{
  "translate": 0.06,
  "encoder_inner_norm": false,
  "epochs": 19.9,
  "final_lr_fraction": 0.05
}
Rows from block 2 of the fusion encoder of a small model that answers yes/no questions on an image's attributes, named by matrix and row number. Rows with one number belong to one neuron. Each number is 128 + 32 x the weight over its row's rms, rounded and kept within 0 to 255. All counts start at 0. Numbers have three digits each. After the name is the row's rms in percent of the matrix's.
Before each neuron's rows are labels from the 100 texts, of 14848, where the neuron reaches its highest value: "tokens" is the input token at the peak. Only what is clearly more common there than usual is listed. The data: seven-segment displays showing three digits.
# fc1: MLP up (fusion_encoder.blocks.2.mlp.fc1.weight, 384x192), inputs 0-95
# fc2: MLP down (fusion_encoder.blocks.2.mlp.fc2.weight, 192x384, transposed), outputs 0-95

tokens: "dark on pale"
fc1.178 093:119107120098137094097057092167127075103140113146120159120116167124179141142106184152176123118184123133115116112079092100169139123101113160118151155121112133132147132093128106125089195125170196174138127067131131111101115128108150150124155110162066131070145135087084121092096110123086133058
fc2.178 090:139110136107134104136153158105122167143131166144159134092126182172103112150118126133095095119090127136120162136131162101127087142141158125179131135147129123135204185121156166049185073148128084142153066157092144122149118163136082144193166147169162172181067088117224115127107109085169155118

tokens: "the digit 2"; "the digit 8"
fc1.107 104:123133141178162128127182217102080081148169142174135128175121083137125148170105103145066143172175171115111095079128097139118142110121125100078086106065071114128118129188098180080109157127191135148126192190127107113157152072120149164139125152095123150108127115145114077169130112102134151152
fc2.107 105:149105097117157175184167082140109145134137048135092104093164157131113124186113118137118143061127154110159155166159120111140123127097104151090127137135138171153160086098134113138162145080128062086122127132130205178116094123135142135130135165169130145129147152135094176168158127149133123125

tokens: "dark on pale"; "white glow"
fc1.310 098:120102087082170187133175117158105144179133155122167109094121135126151088082132108172135158125071101158095182146190116138120104113080130142167150150093127099142115179114151124091164160142117083128072125188173143153117134072190118145070109132112091127160206108112116111138033123118086159086
fc2.310 106:107134142150076133086124119034113193152124117147116096150135145151105120147103151127151124154139092097131107055152169132143132128125134108120153142116092187142150153166086138233156128138066152158136118129149118165129115141110158116150127090120127138160136116106074197097146191063175126093

tokens: "the digit 0"
fc1.270 114:119119137184126135136153184131116088129106117128154139026102121100127125135111127135103127147103128116082188088104096095078112087115152117089129103175133167130198174106123110131116141107154136137096184151095105146098117094115084163134121121164125107104172151122138105119056125108134166146
fc2.270 124:134121096165115074136154111112097150138126151131110129136127108129111173087063066128167129161091136123112138154136135176083189153114133137088112149095161121090187083116121196107106112135080092148135133156132185167108137150144176138132144145110090157095127138119116076097140121092112092151

tokens: "decimal point"
fc1.337 104:126156165098126127167089103162134101116129099122113100137109082158154133063131146134091124178119100102082079137175187093132150159090183110166060135096117077100138096107089165147121108147045149114099137098140088112077130108093123116092149151121142111145181163132099062081099083096174128180
fc2.337 098:134099127171178148148140177037108136163126141077160225166145149163127135120076052128144118141149132165179157175085103138107123125141091134091142171192175137151146101104129139155076171136124164124134106096119114128179119121145126189123099155071114095059092181078161161127172156116059127068

tokens: "the digit 2"; "white glow"
fc1.212 102:149126089137101167172125131171127113116154167124165125115156168139132108161121177177092153122192110093148138138183110094081076088173165092069109143114132078089134176140143147108137150168142159127106113108166096113103124094094095103122068126086094166146162166081078114115139071120117100160
fc2.212 102:115160110124128091132106080122047103163082043140085109164136083149154108133141069166149157128070196155167117098115151119132174101079135144178146198105103105161101134107126092146163102135168056153165104137085113137113118101134165146207140114121119151104120196159101210130127160110140149122

tokens: "decimal point"
fc1.282 081:146164154109148119139143114166107131130134062105117101137124168068158106085135084117132153156159105174083228038106160099144088125147149114149114169111090137124162124077151225160116120080163144100127164208160149122157100132126119100093119169168105159104103153104120157131168142139145099146
fc2.282 079:120074112156143081132163121107175101139141195174150174156127123107126188113083171129104113086129194128086133160111168102079177093145138114076143130113113115189093071114087014098103101146128104152131114112137138094061142150137155105106151124110164176146177115176080128162160116135099098153

tokens: "the digit 2"
fc1.234 088:167072108126097134135125112171118111152139136074139114105191157148141033146117092149121147206116121123106151073100131130147126182117155099071096139099175082125102101153142123099167104079121154107076145167145148169192091108168111077120115169143164122094156089141209104133133164171160150137
fc2.234 086:137188144117162129128161092143173139076073108106106157111086079102172162139141172132157121093138121077138121157149085128114169134178079102160149079075078171119161174147163112139115132185162136131121100111111168160124104169078088129093117144126109140116104136099094139129050136094128089167

tokens: "blue glow"
fc1.217 110:105088058122131131096181127081063073129140102087123143102099118158124078125100089147092124117085121126111153188092104153163124138140126132116151175117199098151168111079121210107119136177131136170158141160125145072108125082071125140116113111081180170103116101065089112122113084127163126111
fc2.217 098:091117127081144095089079145111171070084129184096149066172125104094106166129172119123117086132143160106100165069118136087075129092119131146084131047169126097135101112173127109139128163135166081091108165101107077111169088120179104096115130085212096122128151149097131140097085164112150112096

tokens: "the digit 7"; "glare"
fc1.294 115:118119070118117166075094143080097153107171140089143094128127054132083140079144139184134082140110105140164214099159131112135089150148134101078105154087128147062138088155154200149142080103163116149071094103173098115087122122112121144117089148162064138166178203107125156139145118105122120130
fc2.294 129:154114158097209100125193093173146114155098143174099152138152190143154098181121141092129115126178137107107086092120150138117084121119125217129163050185106128184064142080083120148129172131129117097156160083093120149190170094157150078159089105128211124100091076158094134162087152117091156145

tokens: "dark on pale"; "white glow"
fc1.382 085:132111102072136190185051147148131100132107113099126178148138185124107142110084101146145175133140110105104151084163160147069087126192181122142157107156087141116131173121123184107179082064076106152138145158121099107136150150151145066174138135154087135109132154111095188103121103070111116092
fc2.382 083:186133117146108123120192128130075150132188153104104138164107071112161092126167121140104129083124116202174163138147077192167159105105052098129072138126139135134180073159089100179070129155136115083087123113126175106166107091088114178062082172098109118158125134162153121102167161184143144156

tokens: "blue glow"; "dark on pale"
fc1.21 088:140106119161150136124152161155116149103092138143147166161116128129161082069115183172139057167153078138091180111109122148096120136168144137104107139084121172147165118183099151132171145163154147161117119139112133126177185102107150167091172027103149163089115108109112112155126131213178110146
fc2.21 088:148129139111174114178127140105049181133211071100132122116150099086124170091199114154066148111104155157110108158091188113144129152101234087202151086121184105079152152166120109139140066130156094151138130119158095088092076167064164116157114133123130138153125120154105106104089123068153130128

tokens: "dark on pale"
fc1.130 085:144133132126124164110153091092105130151169108150076117136134124145124116138136142163105149103139197113135129113128102145148116106131162115113139069128143106182180132064152141103150110152156141115187108161146140136096198112072064016173124138066119112082114129152094118037148174077153124037
fc2.130 086:126101140123124116132163127087092206196118101113196144093164102138105150080148101102106069114063133108106118122100087078134096149110111093151086134082097176095108188166121122117128188118098091120169128104149113080145055146108179144131121113138116174173028060164137081161092107149091130145

tokens: "blue glow"
fc1.188 098:118113149100101129114139113100146110224094155148103109150143121145156055082160183142159140210120124109128163133123076101146100182131161035147135149075147096151170199194150113125171079114130147102149096171173101183123121087107200110125143105116130123077078153127085120165130160108108130107
fc2.188 099:067097133136161138190167149156131134097162121184154111107182171109096127146095166118126158029127085169100165130102122094144135128131089161152133108190069158120107114130164113144160211128113123136124113126056155149136144176154113128133050122140133149178107145156128125155108150170188094170

tokens: "dark on pale"
fc1.118 114:180120081144114125143130167114142175114104139150117153165150144132118110105080164106109122089172097146091157121092047197072084115131132090162108097192115113099145098118119156164149092142147156146107096139170120146140169117122119144097147107150092159157160069117126130129117085080160120059
fc2.118 122:079155139122129147185130075152155091125125194088093126108128167118127123098156160181070152136146120163115084108086180086147128122112125115218174163105185089103164090129125124141111107125145159139126112147086187094069098147119135098176058114135120071084117172123149188141106141187099132133

tokens: "the digit 2"
fc1.190 113:126140167184070138073123122116105143134161184149168173097141121101108101109155144117129154104146143174134144155156105103116123133081126142109127121112106114073111071123158134166102120186095180149138109112117124084119088115116165072122144134132121081178098139108067147158113107127092150039
fc2.190 108:132170146137123111114095151125158174187144169162126129117123124147131108167094137093079126166120161159168097161123113160113148171143131109154108137146150098123187117180118076131121171072051078200162169121119131077108047150102082191117194107086093070124080130158135053150093166140076142093

tokens: "the digit 7"
fc1.157 093:120087154081169152058097129134139092108199099126162145139085123115132095086088109172128073169113132146126123140127123154150132120091138149088130081143099137140110079124185219206166122110180162094119123133148113085133129135120108100121141214153117139083150137105071141092165143178109151077
fc2.157 102:081126120148109088204150095093124143164069159145109136138127106123133146140151166087112151098126100112142045065143143132135151139135122066245084159140127141146131178116121135090115129156109109115116080106136134156203151134189158132099140109165097191090126105144198104124102102121171110124

tokens: "the digit 2"
fc1.368 099:088090159119124129144192124144114040088154125165104140121156109146123111232178124166166168206170113170140174108155102138159163119119105152142134128176143062107120115158167137112183053147104151104117169155144165157145102086070170134151116098113131148116114119104035100076121098131116121075
fc2.368 098:201072159143141119149063070148139171134121190123063124159150178142182087033130128115118166083121150107138154104171127079137162139152044129139125134100134169151160139094121093114113185137162120172157123083148132065126144111156101118164167156145105135180162143170175152143117189160117104128

tokens: "dark on pale"
fc1.91 139:086120165134158118112113175116120112157150179104111203117175151053086094078204121154135122098141125092116174138137107159169066141130117155061048076168116164140106113139159145097161141086182121171123153142143201173133120125167132109084150117084106174155158134112119111111155158115144109064
fc2.91 136:113129105179122113154111151130104102120145135103147089136122105096158158101128131125129070080196062179147097131116131164162126122134105131161160113147165161095098154101164113141175134094175109130168095128094176153094121151132161151100219142191134130181120149113110110110041104106131100101

tokens: "the digit 1"
fc1.273 100:112132080080093139135098143065171146101145186128116100080089092202182141141096147173103083165178141124096120044094134096084099138118184151161114132095158076094142065123089126106093144156091121136112114119149101092181056087140129137138141160100078099098171185124150101170098129082118106105
fc2.273 111:161080114137121093102155104165139120092141127143146142216168120120091115105193143130118143119070084149125093158164130173147093122126091167104123117116088156127131144174181133160192140133175114081123161153166120123069126103130196130090154076159158156099099143114158141113158073112073149112

tokens: "blue glow"; "dark on pale"
fc1.49 087:108062144087097126100118164090107078133090073146102119100174164086134093147154164111115122160177158053127166129130082175099160122128159100073148139083102102179129048102133143105106153167132117150093128113195108127132135105158142117198128124126129143129072105131166131107168104094076152129
fc2.49 092:114163144111149134143093082133125131145175172129167058120160128195152134070114122153129145115119134165112159142125087103151128118101082167134077100166149155069096197138092110098119144116057168124149157139081157130148115150087081070073127135169142103143166142144115125111138123116142123117

tokens: "dark on pale"
fc1.265 079:121092122131115133137075111133078111127171160055126154128153137099129062071099178194135108149098091144115143099155111151094111148128148162114096124177100097084144060113098092111117116168149178178075075153145146157085129110089127067177160093119107091111122173135097072086159128104172180110
fc2.265 084:150138122131202141123107164110161109100101146118107148177104089139149159184151124092088150094147144078134152132106148156158132154126177099168118118116199102154085114169187219121125058088166167171123083146127083123118155146098113119101065164188151175139099097124136070096119096110136088148

tokens: "the digit 2"
fc1.141 089:133095186096109107132142139151137102140181106121138085158108133077086085084143139069159112134172133155123146124176099126109155114112159177196060135123077149086125090144151159085152102131123117108073126079146070086156131063124103127113088140133092109113193089106109080094147125135133158093
fc2.141 083:106125080141163150154137167132070112147085182145115137132143168120120125142095148161086170162138158109123126112064107183099113065137174095052170115104135176135160127166154115126090153107124119092148169101157116140097148171148146092134112103140207082080090105117075153118119182098099138144

tokens: "blue glow"; "green glow"
fc1.86 082:126148118114154154115166150135152136172136093129086151066139124073142127090136118129146109204194127119056119073120115175071156205083095147107128133111151178139209171110124103200085151087113162165107113105142121126122101141124189149100178117157117178156131100208144127072086152123108099097
fc2.86 083:088099149110125117127074152128137129099099169144145175150059155139134106183158093137168151117059153116144160148070145094142092073140148170147132088141097102118071116152133101106191170177084159119130144150140130162126111152172104111137123128159132096075099130053115142167165078118039130079

tokens: "the digit 0"
fc1.375 140:190110098143163088109117099072126096174085126132082167125118104073163140118137120155131103091171143105091113066084086129099127131100071149054103113115132203145201111138124154133097100092172147118138222109098173158120132089099081092156163105090065143092121168146108141123114169074122126110
fc2.375 129:073117126190201168133169104141086125126136130160121069158136107128132122121157128126118119061117124097129145097150168158105128162134090091125123170160117159117139156124165076149159095128108098106158140133109200139186121121148136120168143147154172139121154088138103068139157124105147119130

tokens: "the digit 1"; "glare"
fc1.289 100:062123103183144120109134160085135065146083107110114127140110092071118123094116182126146178124138169069128164160130148142083134139084101145165096165105164146103146071092119102117111223150140135146091173114124117135096144156084123094191167133153122144083117154155156107115193143119083185142
fc2.289 108:202135113078131121170102121117118177141131117202126165098139170155143097133077105162159145114123140181151125134134112048134045083229102100091129120139119172145075152154163148150120130135100028107164130143134112138223107076159137097089174129078123130184104069116119159180160096095101115086

tokens: "blue glow"; "green glow"
fc1.195 105:117152078117114184175099141135143130137117083117139144064121075109152139161124080137035119122114152146091133132079126088139116105159120133102113103109167127086167183097174129149047127161170164084090173185141152103083105145120123105143159149109100175101112092081141117121098154147108157173
fc2.195 098:108109152132098120122142070093133114126140166137081055151085175129133177118111158072148199129140153069185215130172112116109163133146112153118136104120123093136140140121103120101173081134161146134132150121121143168073167111128070122108120129173099132157105142186126109123119214123182139101